{
  "translate": 0.12,
  "encoder_norm": "layernorm",
  "encoder_layers": 10,
  "encoder_width": 192,
  "decoder_mlp_ratio": 4,
  "decoder_parallel_block": false
}
Rows from block 2 of the image encoder of a small image captioner, named by matrix and row number. Rows with one number belong to one neuron. Each number is 128 + 24 x the weight over its row's rms, rounded and kept within 0 to 255. All counts start at 0. Numbers have three digits each. After the name is the row's rms in percent of the matrix's.
After each neuron's rows are labels from the 100 images, of 14848, where the neuron reaches its largest size: "top examples" is what is common among them. Only what is clearly more common there than usual is listed. The data: patchworks of several textures. In brackets: how many of the 100, against the usual share in percent.
# gate: MLP gate (encoder.blocks.2.mlp.gate.weight, 512x192), inputs 0-95
# fc1: MLP up (encoder.blocks.2.mlp.fc1.weight, 512x192), inputs 0-95
# fc2: MLP down (encoder.blocks.2.mlp.fc2.weight, 192x512, transposed), outputs 0-95

gate.210 079:148115126130118102125121138075134062123145118128155121111121134156135133099175158110118115181136142098110132077149129137120097146123073128135130123174146102136058143168131151166110091120129112105110154166123108120105105074127131156106137117153172145126133106162100122105105127163113105189
fc1.210 076:124141095145115133179172114168178108128103145102096137154138125119130120150086110154140137095169090149180099150093083122107120140147150116108137128114143124115124115117122148098142106126119112124131109054137150141176132133143111134144095150150082117142102103115112118132147122113179122151
fc2.210 085:135119140110160094107108159130111105106132159081150113155117172121143141114082147123116136140071165103149113086169107128140142146103075152133140088149132115143063136171145128155122145110140127140131151166083103132134151095090092123123104129134195134148145110140129148106108137117112120107
top examples: orange (82 vs 45.5); teal (79 vs 45.6)

gate.265 091:161088117144141146106109134142158167105122153073124136182118120176125129110158135160128105141047126130147094103124130160164129133125177123128101124131147115143136109126189129141128121132124149136136141112121146155132138090112113122081085129143140134101147142117164120178144159118179177045
fc1.265 090:129120164136129125112159100144104200156112114085133146111151147120107115164095097152092085121152115173136137154102092143072126123162199092134143114135130086110115104100130153095078129117100134159169152093113128136140113126168110132161124161120092132113162107106105153103120123099125123087
fc2.265 099:125117150144133126133129136129145172151153125169121107134116107134108129124176132123171137084193103101125134125117135153125102100098135112154099189117129140125119121127131106093094110136142125131126108101112110102124126164161119101135090109086109119109076132160135119172121097160133118177
top examples: blue (83 vs 45.1); spiral (28 vs 10.9)

gate.327 123:200168157141140130130125141147157142137099143138136141107092168104129093137129114092178137126125152084121164169128123079152150128126121176155094124128094073131148159059138153119095139100150126079122133154125086131164107120097155115129154153148113128164141170109160103109108103126143082137
fc1.327 126:096128098109117125118096144121106122129166104129143098130143069139089137132123138145101139125120143145139107133140129148132114094125121083079167132102145189146093095168126076128165121161087140179120108108108204126062142118144135124147071093117167119091140111130109134123164132135119172119
fc2.327 123:123130105101141153105152136133111107104132133148104098090124152103137089098138097070145067161121135076109158137116152130122117116157106103153172144133095125166125156088094193133127134113132118113147119157112108147180117168133125122129105116105062111162121147124136143144141120121149126121
top examples: bubbly (30 vs 10.6)

gate.301 083:140118147152126116123106175080105088157138115160102150166134133115134134138164109116135151131114159129164137138162118121188127090121101139098101125124149122146140155128137144140137146156126114152105132140116080117136077089122117130106141139113150108130177104148142125130131147107089158149
fc1.301 082:145129104100101120113099123094163171115116133154100112143143109158124127130117100139126146137152118119125132120127135129137130134135170112116184072080103151131104107151111072141106100127150139141144155084133158134140146147075107140129110110095117177102082159107123159098148074126122128131
fc2.301 086:132099143117123101144112163093170124093108124163092138123143155179129115110151094103169147124099167108105143127112141114110076089085106146139159102135125133153113163115129147164152142127154115108112127156153122136140134128123103124136133107153117124163136064134135110113145098146093078142
top examples: blue (88 vs 45.1)

gate.17 082:157129117131125126113114145137089125128129148171122137116117144145142153148128127138116142146092113090077139130147143166170079129083096123140119115189125086144093184137127106140143114137120121131175121159172088129116139153130135097111106112121137128095145149155138158114117105140119075154
fc1.17 079:124135122112135134094100128146128127129115120149152095112123133124164122139110151105135164143097148143105169187119106115128062109155107122084160124141108141108100103118087126135151141167136129139141128129100145103129159172099143080145099132151138137130142113126129134132140120153053113147
fc2.17 085:148115154125078145132131159141178138148096133119113122064102065130116148125113132160107133132152149117097119174125161110114112120141149108139127115117122077069148119104125137145114128175119210159112135103189185159139112118131156147113160121113098141112102133079115135120141148153140142096
top examples: dotted (29 vs 10.8)

gate.450 095:120140131163125092057126135117124132129183121095130125104147188131132123133156143105131066170076125130131137103096070150143105118144095153153122140139110104139117147086178151128105125132119136134160132177139074115123117119141137161119157123118157124138092106111142136140086158147155153136
fc1.450 089:124131116154102124174125131168163107121128155150067136149153110131140141150093116145124160138134124149125117136094069133119147152141160119139140111087126167094126112135098097097150129130140132130128106085148127096137162207177117092139127159144106127144092110095125121146141116117166065079
fc2.450 098:110132122133113128085134154170153116093130138088111142140127118141133114111148117125140127134072165149129130111132187138120090160135066119102115094142108124089091115135148151143156119106149129102089151169125142132180081091102110111115120128140149158155174121155106144081124086138090143135
top examples: orange (73 vs 45.5); teal (73 vs 45.6); spotted (33 vs 11.2)

gate.471 105:123137126136164169128136123184069140135122081121134173153131056133126099155124138203108137120128103151130138129132122147150143146072115097142125130098121110138173109123136108097134083111141133157150140110147065128163104130126121142131124132117117122121138206103136132114121094114144132101
fc1.471 114:145103142129083069111077116097187137131122194149109085109111179146153139119119109081142118136139099116111117115146142121125138118184139143128139133150116133138114139121116175113096168132121141081111133143107152127108175142152133115132143116119146103132115084141112134152131154173125109130
fc2.471 105:128145143118167139145123144164140111120158111124105086136123176118123182138161100097125141117139185179141153114115161152144128143134096112120162124136116122133145130119095144131152096115140148145128126143150123150140082151145151143148164125142095141131128121150147130160094125113120112159
top examples: triangles (35 vs 10.8)

gate.326 107:117158130130115122140098149213159118130126140118159123139137113105130109158099099116098106116137156142073097145156104117136133162090149099134134195128114139106149085136134138106141123052139162123099108135110103095119101130133138126139121117135072162113126157099159146115155092129142110132
fc1.326 122:137130171122105119121094142161133126138123115128170115125131109115115093128127107080078102119119162134062126130139125129129118131075124077131127200149127117105167092151149144136136105071126141147148125134115097118137130135147137131118127129141074177122117156137158157112134129158107102137
fc2.326 114:141128139119090139147167106099108108137086128121144151132168132172104134150135127134144201144151102163129149101084134140108135147115109197152105166121129116140122117169172103142137102141079116107145161160118153112139165102089150132126190109140205158100129148118102110098139104130082144145
top examples: red (72 vs 45.2); crosshatched (30 vs 10.6)

gate.21 110:114107133130162129117105133130110133143129128168123099168114141125101139110143140096129098124129097116126198103127125158142129116143139115123087160096148150162141136115153132146137136106114125104156095159107124106102142128172117121073169113182127114116106124134123151191141110149124141122
fc1.21 099:132128098126102125101078102134128143162067141165107109162125130159105107138106089147149115162167082172127134144146132111143088127164177089120157172151121162171133070102117123102135147078116105122133116104112133117140142097133093113141121124155096156107130114072116128106148100118128158172
fc2.21 103:137146127103134143179159108119138118126174123118155121164156141121161152109136095103110140067145166067110143086129121173140102128105115172115164103069101105106126218155143135186094167151137160124116149141116135128121127126080153095127139086121171115140127150165132109158127103133128087161
top examples: red (84 vs 45.2); teal (72 vs 45.6); speckled (31 vs 11.6)

gate.119 091:106105109152115129108120137152103158133142102096164189146134160102164158150101095126089089086112122169118140103089110143155128168087108081145135161080144134128132142132144135103149106123147149116131111139115087099111124145166140126136163118108110135146106160106148144116143110102159147134
fc1.119 095:171145181118134113085123099144130158112103129127110131155120140136129157133146173164114184153110162124111093135129125131130117090125151175171108135170132133132130126183131121098125128095144144094123136105146162136116118119101145127130096145128122121134133116150125135120107135167141129107
fc2.119 095:136127100112132129127087159123160146115091115117072092096131150136138108101134100138162106084141129163106138153070130130114150137126141112113125065121121140101128094089107145136156120182131125116170127169141131151148171128146145141130137121092113125125129144098140131137147133136094116122
top examples: triangles (34 vs 10.8)

gate.140 114:111119094126156133140118112093124153148128122132102174105124074130140122100125135152173125132124110129159110129123140140127132128163108110097097071082129114117090138115126140141133146197121111108137135123104157168081125125101127131134111136126148088135131105161166113136078134099158146118
fc1.140 115:099120070158121123125141130120137106123162101106162130112148163150118143107165140155107120110121142141170147103121134119129135166118143182120110127136136177130123122133176114137173142092125069196099123141149094125148158130141118122120170140116152149136151148096108095128154138108125109107
fc2.140 117:132127093113093156143156101133098115099124124145095089109125124143132108122131093113168093160153127109137143134086159128124128106194120136169158152135097103182161110123105186108096114122121151089127147134135139110164114129122145131106140131128090113140092128122123155121168104072160131142
top examples: red (73 vs 45.2)

gate.362 105:130145148117118084136121100099116120143124109132113075121093161133103109113122149138106136115134123112092123125154125122125138199114142152127109117109098201120129137106110148159124141160110108107117118125203147147098138133143108138141129135100122127139124154116104135125144130137102107117
fc1.362 111:136096093146122137120115133161140128124122122134157139127155094151144103149125122117164130152131099140187158124108128134104116075144121110119123165131151094168137083130150106124133111105146128153125114136051091122143119133128111120119169132148149144109139119114163118097125132136129136123
fc2.362 104:120132119106164141133115130161154111120140130131100070096096132115113175083118140136106109117120164147131143122129169175158141172162138102115169116143106159094131134156111154122170121107151156116132134144134178169075142128137147101129164135117108120110138163134121144170112119143098108139
top examples: triangles (30 vs 10.8); crosshatched (28 vs 10.6)

gate.67 099:117104144129159140066124130104121125093120089112131132122082118101115125102124187131121091118066148117151130112083054149106157113131159115118115142149161139141117106123174118160125110165133112166173101143104107142133144173195142134107156154134131120123138121119145152144107195127114127101
fc1.67 103:131133145097084104094134130105122115141140130115135104115137123180104112126117108126125143175093131121117144125159194148106124127151108133112138133129133101129103116136144206141120112077156108118123186149152117153145105070106095137126159119143143150124154121155090127103133123132116150136
fc2.67 108:110122146153163139099128130083127132132128102142172111109120088073116122096158114127144127067145125124135108145097082132120149141129113115098116045156096092114145164134097075116102129119122095158155089100146103138092132138155142125136125125138085079128127122166164151154114133152136089147
top examples: bubbly (29 vs 10.6); honeycomb (27 vs 11)

gate.495 099:133098150101123191121126121148080124162148112081122130125105076104132137068085108145167129093124146141129136141122138111129137107121115117089146138131117143134135113180163100144109138127089114140112128149100114129125122142135133145103123135129122092108150132184134139143090147110117117141
fc1.495 090:154122139128108166153137105178072169136177109108168137107124111146133134089142120143146140112136130135120146130121122090144127112128146118126166122139098130110112067167129120138105127108099131151127120106101127131134134096111135131117142133092125120131112145169124105131084100125143109104
fc2.495 092:081115144122163091153106173120102123142130091133102129135132106107161131171168125130125120134132118107117146140088123172135120129128152110119118094125126106170137178111155130146136093123163151099113121096122091104126095081120130117117129079138135107137122150098126130130151098094147098132
top examples: red (71 vs 45.2)

gate.311 094:136104154096147122085112123135136138044150122141195113125102120112140109096120182132133180097080150104122124118172173157128125136125073157119121123120127082120121135124178144162106122157131150127098132182127149147130147091099144120096103095106175130132115153143093130152112119142131104122
fc1.311 112:132102127152126147178122118128106074165103153131055147154163150130111137127137093151144116145120113131169143121109115146165135127130197109103091123143137167136136132131115133135166145149120119113148104091153086098168095127125091125112124175136082127097158112137145149154131147130150147108
fc2.311 109:134141099112151078079090137150091121061102143094166159119114146118164120115121178131133148150089159162102116110150087130135139141119086175151137092137134081134110108099164126126120132140108100098116128147102152139081130089086134168118137119104185114145129135152130135129137144110141155099
top examples: red (99 vs 45.2); green (90 vs 45.5)

gate.196 104:148133109113126143134118111137114158107091130136152130112153153124180107123135132156131141129117103136120126138140101136129139106142133160143145126085097124152122089118149115161118106124149135140183163068151163149147192168098102116099115131119121130112085129109140119144114119132153093094
fc1.196 108:091118118152127185143118171087129085121144127152125129139113092116098136133091127091149150133118132118147128144111095124130131114100104107133123129131160140147137151136106127151174157133109148151149081180101059144141082134159127138126154147150125128105167144125148195136106152121092116109
fc2.196 115:122121117120139095139108142157132097155127152106133144118148146171153136098169121122146131139110133117149162114103178128131093119142092108146142104117090153115099143102107118122140108123189113095107178173104173107132151161087101140135137107099130126179086137112134108131127136129133157068
top examples: orange (82 vs 45.5); purple (74 vs 45.5); blue (71 vs 45.1); rays (43 vs 10.8)

gate.449 118:109074111133109110126086153182152145138143144135132120125165103130188116163129114094136125131147151172149092150138136106133129082170122089128116179107147102127127117147113141103149127078172134159102125150054089147112122117120131111126153153138142142150118087136153104092112115116120132154
fc1.449 124:122073099153113106128109140202146124142145149124164124126178144116177097132127121108159092146131171134144099132132134109132135105166128102119106204153138115101133118154113134129150149102184139162124113131072096137130104133105153116115149160115131137162126102141160104130106140146112154137
fc2.449 113:129136108129108123126156079085119121142132127127159192131140118130086099139105163165120156124143103108132135128131124112088136112090134150128073137161153148143115139118171101111110153167072083120109124107141148099164153124143122145133096116154147120113125133128122155096162147149174146117
top examples: triangles (33 vs 10.8)

gate.26 100:119119111103145139188143144132130057104132118137104126131111136134160156091144112053173144103114111122118147106100120146123119111104106130145103137108124160166133151110109101156172106122122131106147107149144117106138159162163150131077124122143153103164097131148181163187126152132132152113
fc1.26 105:110152082122134107210138126138141057141094134136099142120143173119130178143127127113127149150167135104141120106099148131095106131111109153138108135148133177152125127158059123120196110100175100102134123117148120112122105141125132145148135114150122122164117099155135122095127134145123161169
fc2.26 105:128137120114127156095132114132162208181150122147155086124169117130132092144145125116111116144169108135172137128124156138159115134145151090125112159103094104115117153124158144152071139128090156164130158121111079129135131172109126132135132084110143126087113172109112125138084094096128096139
top examples: dotted (31 vs 10.8)

gate.92 099:115143092095116134102145100146146235136109132104121121112157141148142132109154107108138132164165110127113112126141146137151107129146199128149146128122074135125114089100135138132105099098142119087111167065152157117110153118086148144130099117080145106142131152125136095136147111141160141105
fc1.92 109:114128112104124129100128088091141163164093081149129119093120141138131136110118137072145144117136126086122136140087116162089147102112162131133126109131136174170131125137109127173183083117175092126167113080168110150155142130148143130140125111132102123155130136151182138101105095159116109114
fc2.92 100:159129139136092117122145125145096122082140139133111096127080174132134175130108160182089115141124156147105116143177117119148134152165154184148117112083093109125153114129136162094117119112104142098074139128173166153137127094109134087112124110135173124102105121118132123132168139129122154119
top examples: bubbly (27 vs 10.6)

gate.198 114:117121079133148100126076120125148142117104125109150125155169175139117152129120127117097127089121130146154141121130131130141160111132134149110114086140145126166132177085138101227137137097123100171154129126124149146088135125170134124086155096125154114127136117097123078110129151071107146149
fc1.198 104:132130122173125128134111130105133126129127134126143147166128145123195167177116095132081154119142103108099087126120111130140107088121137091174164105135107128145185110125054074144162114189144175176109126105144122124146121112128126115143100139084132131132128073098140149131131130136064141148
fc2.198 108:164108138120146126143109125114147170118141121138163126144142153155094145149132091106153071129115125118109169090107122110111090098117138173101156116150146136142070133116164151141144120082111089117178101173125129097097141123129110100153099147168134152142129139152137128094101108100089163153
top examples: blue (77 vs 45.1); yellow (74 vs 45.9)

gate.84 111:106112140106145129145174143132118094128112133116144120142126136114146195148121142115056103128116111129128113110098147151124122110124095106158136108146109086135126145124133140133123068101113155143167148157134141155105132140156119111095107117151139125109123107170112155141104124146141100146
fc1.84 109:110134121145149124128128139121108142065161172109109168117137155130072156124108152180113091139102120101133121090117127117132182150160179137095123119108161119100121120143181155135100167107159110145157116092135134129145117140160138129127183125112113146138123121127111098123130160109145096073
fc2.84 107:148129163119119111128136132098119040110142120126125126143171172135159189170122120143100128112103138114139114097117143155103102114135074145127085110180152114156103169159118154118155093122124156129119102190126135135110144096120141157112143106153134159124155097166133095106094120152129103120
top examples: dotted (32 vs 10.8)

gate.470 104:150122120199088123130122101141116128102170101128122149098138110143107113095113147099154148136117108129133109067122120157112148132152129119118121102157164123139093139117148166118141149150141138069114068146110076123121095159134125124122131135170133132137121103156134104132051161112154110125
fc1.470 107:134129125132151074141118136111111128131130152130134115131118137140126139152138114123139121170112107092119171126160127133112134094200121115132126099168143090150109171077096147136155136151140134081162119128071129130113091137119164112118123114148117108171137107103086103107141147160111155127
fc2.470 102:179150160176089129141152124114135140183105130105140146117146098144126155138099166143112182078130099173151091120133084150134111146081126151141132131109126132085118126116172111154164128143156111123126135130106158140126134143133068128130156128142193147137070137141130105106108130145102125128
top examples: green (72 vs 45.5)

gate.73 106:090143100136130136103155097141108159121099174108131141156118148116092125156112131120105105139131067171149139141124113102135115122159147091132128195146151162135162063096118163086156146091130112114110112130145123085163117107125056139140142117148087116142108138097102158118162114137128164127
fc1.73 113:117111121191138140134110126135120094129106169126164142172119161134094132132122153124100101141119098140132177130099118097114136111146082082143097165131177170173150127127109150102178158116144100123144106170105108106149109126156066146105149140187110109132112101131116154150131124140125130136
fc2.73 100:156134135084123124111152112126066117127133079173096081140141143144155105120134119099167151151115138116125148144129146161131119106136138186136115129109066095158110147108159137132139101126119157110113153142132142160098172130100156147141129108119184130111162153152143114137141123154148107117
top examples: red (90 vs 45.2); teal (83 vs 45.6)

gate.286 124:108135083175132128131152079191154122129134142137122129072160182126109142170099142112118118134115086094167124151115112145125120123117118129143094140145132089104141157109133111135166148156092161152116067151179157171106131123140142137165109098154117137071146132105140123116095124139147113126
fc1.286 121:121135157100116136111118132079097133134135095120110114162119075138151119098143104138131123122130159194101126093135132106132124141144126141113182134120145165148139102137141174111109110077152090123120172097076087079141146165113122125131159141127126158174097130125129127137153118093106129131
fc2.286 108:122119092132125131146154070116185123105059165132134144108139157127109162129108155133104109137131094125111131115102128117103146127111153130157122154160131130093148144139115079151131140167118135159139087116132177155100112144164134118125149131148128133116130135120119122148114135149090127130
top examples: green (85 vs 45.5); red (82 vs 45.2)

gate.272 085:120112102134133135153154060130133139152115131113128142121169121153139132112116079094142117131137115140125158089181150144160129122139133131126104168119085144125134116150154110145160125068125094099121159145139105135152156121118130133128116116178132115178137107142097080138133117126126154149
fc1.272 085:090090129128152140103120090137117132125101068149098101112086125119154096093153125118126173098139095128100122105118153168098101148131124141166099159068168101152151183128130141159131114146087125123122101136115128171128155132159132118108137110132154105117098151126159131186157137117096145131
fc2.272 091:112130120125163158149106131162108121095099157120179127086105123084111147135136120108129119055151150135133127163093115099099117095145130126123090072090112099112131130101115122165086133133125137123159098132137150135104107103145134094129144153119136118145124111172179148106132137134126116140
top examples: green (77 vs 45.5); purple (75 vs 45.5)

gate.440 082:141117127131078111108128130136129093144088099114129078159188160188158097112141122118136132140133115166172165124123084136089139124115087150145097159123147156161146104112104108193101122121122120141127164150133115104129103136160080147129148121077145162116186162092163165114162110119145130136
fc1.440 081:156121138120092127126117108150174126137090091114136090146110126174112093104160114142164146127147159151130173137138127128131109143131145195146119193120126144135124116119158120138110140085078103136127126117090156133097143177125109152124128143124121169117154164086139130138165116128162148108
fc2.440 081:111114147098158168117161123155104164078098148107107148141147093129123100116052184147126147176139166156129082157148129106135151109152152119108079142115143128109118090133115118134139118134142117142168151105090137197118108102131156098138092091154158120115085117128117099147132171162150148109
top examples: dotted (27 vs 10.8)

gate.475 079:116120077161100124115095112133185181143106146117091117138151173128099101140140151111109114131142116155145111134094123135143111125134181109157171159128126123130127123113121104122122100121124131139140112084122097113129151159139103081152130114132107130134094123130141096138124144146161121090
fc1.475 082:109114136092150142186146135169158136102127145104105118130119133138114131125110133121140137083185142144169121153167148127140097140154189104106124147121175121138141099136127148112116160110137078115126162108156140176175137153140122123111111105126103125151117143091106170132131114088120143129
fc2.475 087:128162115134112138147117035128116161168160085135129143168116111109116136177188132118143127118145093103172151174130161148141099101098126168149142148162141136114153145154127092112125131116110132163124126103135127147063125134108137134128099136140137133085122156128110140143101128088115171161
top examples: orange (97 vs 45.5)

gate.134 100:123147125138119140116128142184112139104122183128144173165148120135112116175109142161092102116121127197150098150139113095132142150162130098121141140149132140140162098105117110072127153135108150125099131121110134089151097120135127104157098157143104115126116099075098120142132148071171125133
fc1.134 103:111164108108132134108111118080143114140141067156143099072126121112144101111132101076162152135145152089111136118111136124109098102086126152120150106153156135158128165134137139179132112119160094137130135154163124162115128146122152142134168102129140161148143135159149140084107130143086122125
fc2.134 097:114147157152118121136139135119128129097126191075158174119144121123104138151094120155078127115140141144095113117177107114134163159139129124124146143120159126122155121151102126089113178115117151108123147143121120105159127101111090120139143116136112123130094090078096116113144111091150158134
top examples: blue (84 vs 45.1)

gate.409 089:099146100088142114110129077148124175115091114122131135082123176125146176106137145105140153124126112116079118121103093144132133150138154138113111153154127155161120104170121144133167084089155098105134129110188142120136118142107144148137128101116096100180135129139136137099121126128145155129
fc1.409 097:117133088101116122115135108112161183128100089114151107123144157130163144128145136087137141148108139128104119124119113146148133093110149140133121143159094160176127078097133140163179082107154125117138135076165132101110130146096120126145112116121123128176134118131141124119111116137139154089
fc2.409 092:130142167123110135138112128117072078119106143171087104122130144126123142145106116146055122166083131122112158154162129145141147142159141168140093085100088111105147134177072140148089140149128172147095136125137116120153119107133146079115136108137139128097109121142143137135154150134128116146
top examples: bubbly (29 vs 10.6)

gate.415 088:138114111115130147129085114151177158091159159175133125105135130110136102138103124137102141099157120154086149140112135125144164135110113133111140126095151098088134128107123134135115129103162159126118139082118126129175195178110128026144130080106095136111175163122077123105124092145110128156
fc1.415 089:124153118103118115085130136114043133151124092102161103133121133141175141146141155126130064142159119126107102128133139101128088135129081133144132125167069109150132171131124109121124094152121115140125124166145109080088085090144151177147142122103158119141121133132168120098137134099119122185
fc2.415 100:132124129104153126116141155142142115119100144084106143083168158155110104095116085159137160083108152152078126111138150158115128110117117140127115108097096124115146110084136131136125096123213131119089138139106111117170107147113107070136137124142107134170114136110119122131128104099139102066
top examples: orange (87 vs 45.5); teal (77 vs 45.6); rays (37 vs 10.8)

gate.213 089:176140111175092097116111113158145121151197134137132112112120129149107134153117117122109139128156126098121131053117118131115149140114145127190140111157146129171096142126132122121117114128118119137149108141169085141145150136184144130126151123109119156150139124084097119119146132140134100144
fc1.213 083:140167127102126175097115140135136160140124134158119070166133088126113082135118120096177158099135160145106088116105113115076115114125124117113136131102151127116124102087098151152119147153100168099119078133115145091100125187143145120115103152150106121163118123104177110146119126118110101148
fc2.213 088:175127096160070167132146121116129181173113146107129150071154099134088130138128109116131163155146130104158122127109143126112130138087131154157134131148136141112111150132115117157111068128137174117157175105128125087094130058133082123083136139146134168132121162120130115129154133105137099102
top examples: orange (74 vs 45.5)

gate.202 109:127149148185145107155120122159115121136129121131122132127080146110137140154106121177097133151102094115117166111141134130136099125153124124136121147117132097162156144138145167093159132112097136121133113149066105116126095101126077080123148072185114120104111115140123098119139101121130157124
fc1.202 114:124116123066099150160144142090147102145132153157072128113161086137118145135161136078155150132124159103162082129139123156123140129089131147115171092108107167121100112143097084121179104130173112088118131121179130145129175154092145112145114160115162113138131102152157134126109126147140136131
fc2.202 103:118110066156154085113099164162149117106162093130136126139174139105184108117117118169082104108070135120125125109127094124150156122155127076117115080120161145126107153118136128140090098144156153162135106098133075104112128149150149126121084110092072135130154161121130127121116133122161121100
top examples: red (72 vs 45.2)

gate.405 104:130113163159140126154145157097111035143141113146114115145101082141126095131151112167148127138106144138128154119112134108133120155176073117129150111116183096125129166123141134114084128144089126138093136176075131144118142108143118119111148118160157120110130135119096123163150131085117155141
fc1.405 106:136104156161141157225160143143107017145136129136099143150115094128131116124140114172137107115145137134150142126086131113107146157140082106133139118117175102110133157109121110132106163158102146133133106157090138134120121101177130116102132156163112122116121112120122145172144125099136114134
fc2.405 105:169128202121092088108102141094125136107108153106137121128113193134136128143104096148078124115084144153147139130180134114116130165113153174136114120117094122082152117141113151163143140122141135127118121131134140109138145145117136102140141098111173148140105114130144109092144161119112151118
top examples: bubbly (27 vs 10.6)

gate.428 098:129119141095128130017146104130105138168141105131176106117140160121121117118136121152114104116069123090089138137139182135113139140168070156118153118129109094133129157140140129144075121137121102136134138111128154158113101109089163132134143088079092117126140171164131109111141174114150158153
fc1.428 097:102115111128119134112117091135125153151113130158135112140088108118114138119073164144138161112189111133113121122107179099118149131169121082114087182083149146126155105148125145087150120097091138111070129162140105113132091107136119200137140119148104131135158120122105123141125150125126080093
fc2.428 109:101115180160057114135113106152167100087159102132109134162115130123138134168151112132134105084109094122114148165115165115142120130138106127093112124145157130088148149132102131143137171152117130131083133150136150163135105093117162110141138119142132107134166110138138121038127099097110121166
top examples: orange (88 vs 45.5)

gate.147 102:135145101116140129095120134125144118151138093181122106127083128138135127114190149105161105096109126127116150135054110147131089133097125121142163108098095151125122112121139108128133092142107142121141083148118104126090203135150151119126170109110155120071120150161194148137101143132120142137
fc1.147 111:150112165135115111119144149174127146106081131180108126148142145155141120132148161131148132109127145164110142131080116126118149104132134118139108131117073110125140090110120105087117104165112141138148123113093136097115184129133159111129128150126135110085115117111141118155140152105147091099
fc2.147 108:123131181103070122171122152093117104132129144096117101146093118142132150137118096121062136145116136130122192092149154132135121125128153129126139159113159152102126143153101175166121156097133115134132143156128157126144096117091105115120108078150152175139148157107115097070127154137097132113
top examples: bubbly (48 vs 10.6); scaly (32 vs 10.7)

gate.64 099:115125120128135108142149107108155133150134139140095141115120125138120135109110145139168122150134107107175152139130123139130132090186119130115153069138150124138078149133091131137132168190109146090132118122095173171116135145082123155130122125133149088123134080146111092156099139173124161110
fc1.64 102:125112063151121115123145109129179125137129113136126128138152139179123163099115134136162134145139091162160165103136138140109155091168131183134116107160162144157083180067119125145170162117149105122135125107115125167126110149107118147122145124134145139148159112113064102109123147109128155121
fc2.64 103:174110136102069175146186119107154112138103129123143139134139127151120129105114117124153163136154135135155131112070118134116084111112105158152113151104096064133108116138140132153121095155112129084150154141074188140158166100105151110128162138154171137127104109159125112123146107157122154140
top examples: green (74 vs 45.5)

gate.214 083:148160121116134103135142168105124111148070178141106118180147145120119148149151136159105113146123140106129093162125135080133142129148119111135150092139118066129138147094111120136112079116147111122198137110143141159102090108121147125091090114156121123171109092168117098097119081157145094137
fc1.214 091:154131108105145112143136160086121142148117176130128127179123115113121150140155154166149109114123157096098076154133153117106128092142136112134134095120128125116112140090104111142126112140139118124168108120144150149108124120127150096095114146127137099171104088197121114089099146162133122106
fc2.214 095:058131130111171157140115107104150129098134087124121154153133084090155138100094086132108119132124111110119158121125109170136100151126136118082117153125132122113165154135145102139199161149135139131065077128137134157133106099135156143102103085146111098153118153131126101153116149176109134120
top examples: blue (85 vs 45.1); teal (83 vs 45.6)

gate.380 108:082119094102077106134120136089170113135113142146118120134117115112147128103100120130133095127133096157108165118108121127127132170141130169092179113154109148127082138096180115104139153146138123102101117176112134130134141155127094131112199102121146125107114137118101124114098149118162102124
fc1.380 108:097142122098097134148124151116168143133126138151116133120115099095166120118124085106145107159111137134101183156119118123147102145134132158086175147181136115096099154143134097109138170171125145090114125169103156128150115137098124153142161107143119111103145123135139143123121129171148132119
fc2.380 105:134103127165107089133118119122113107139107125110157159142136143141142120179129118138107149127107117109133075145112092067130170078104102136145115087109166101131128142121143131171084118082102119160126146109144099107146157112136124122126079130130117134141114115086107136101132154078134160122
top examples: triangles (43 vs 10.8)

gate.266 088:133150138118125099105091136111120097152169106132116105107107120140119153121155144065130108151155143116122149100123140099132101088120109122132111119150132119124109134153110155117129117108143118102129156174129098106088078071112127221138141123141159154116124153131132132099105143145090143186
fc1.266 089:139119124125137124103104142081163119118173114128181119134083146134102151098152163110154102133069128096095149083163141135138134124073090143159107149144150145156100153134142123169132125133091143135115133203116108119077102128120139142101156128101192124133130157129154126154127143146125159108
fc2.266 098:130135123129111151163136088110134161145113100183116131097126087091122119152121101142124162149200113151117111148114104112122130140155199103128136159112147144113182120122127133128118160159082134128154096085165122124133164162167159101145159116128072101110137104106122110156137131139147111136
top examples: blue (73 vs 45.1); red (73 vs 45.2)

gate.325 112:132094151141156108142134080172115117108157100133131164110124118135093170129122142122106162103138106136145123046119144194114112136119122067151096117117156141109131107197103153118118113107096161098109094089148137103089169140153151116130135114146112129086097098168127133160096163131158144122
fc1.325 104:109108167172160140125127122124101127064184102115150129110111141116100145158148178075082115190118128103145140127118103148137140131198121114127137126129146108092119119132146169132152094109154148105122121093120126132145112134135107104127148113157082156132119141141124155147116121166119120151
fc2.325 103:123128139111165155151149113171142090100093126119114163145130129133131111113116134164147159101139161148123085170167133143139151139132148105142185137104155125097153154156113078113115135130127091158138152101132129148141118107135176176109106161111159120141178090128149086151146119111163125102
top examples: dotted (30 vs 10.8)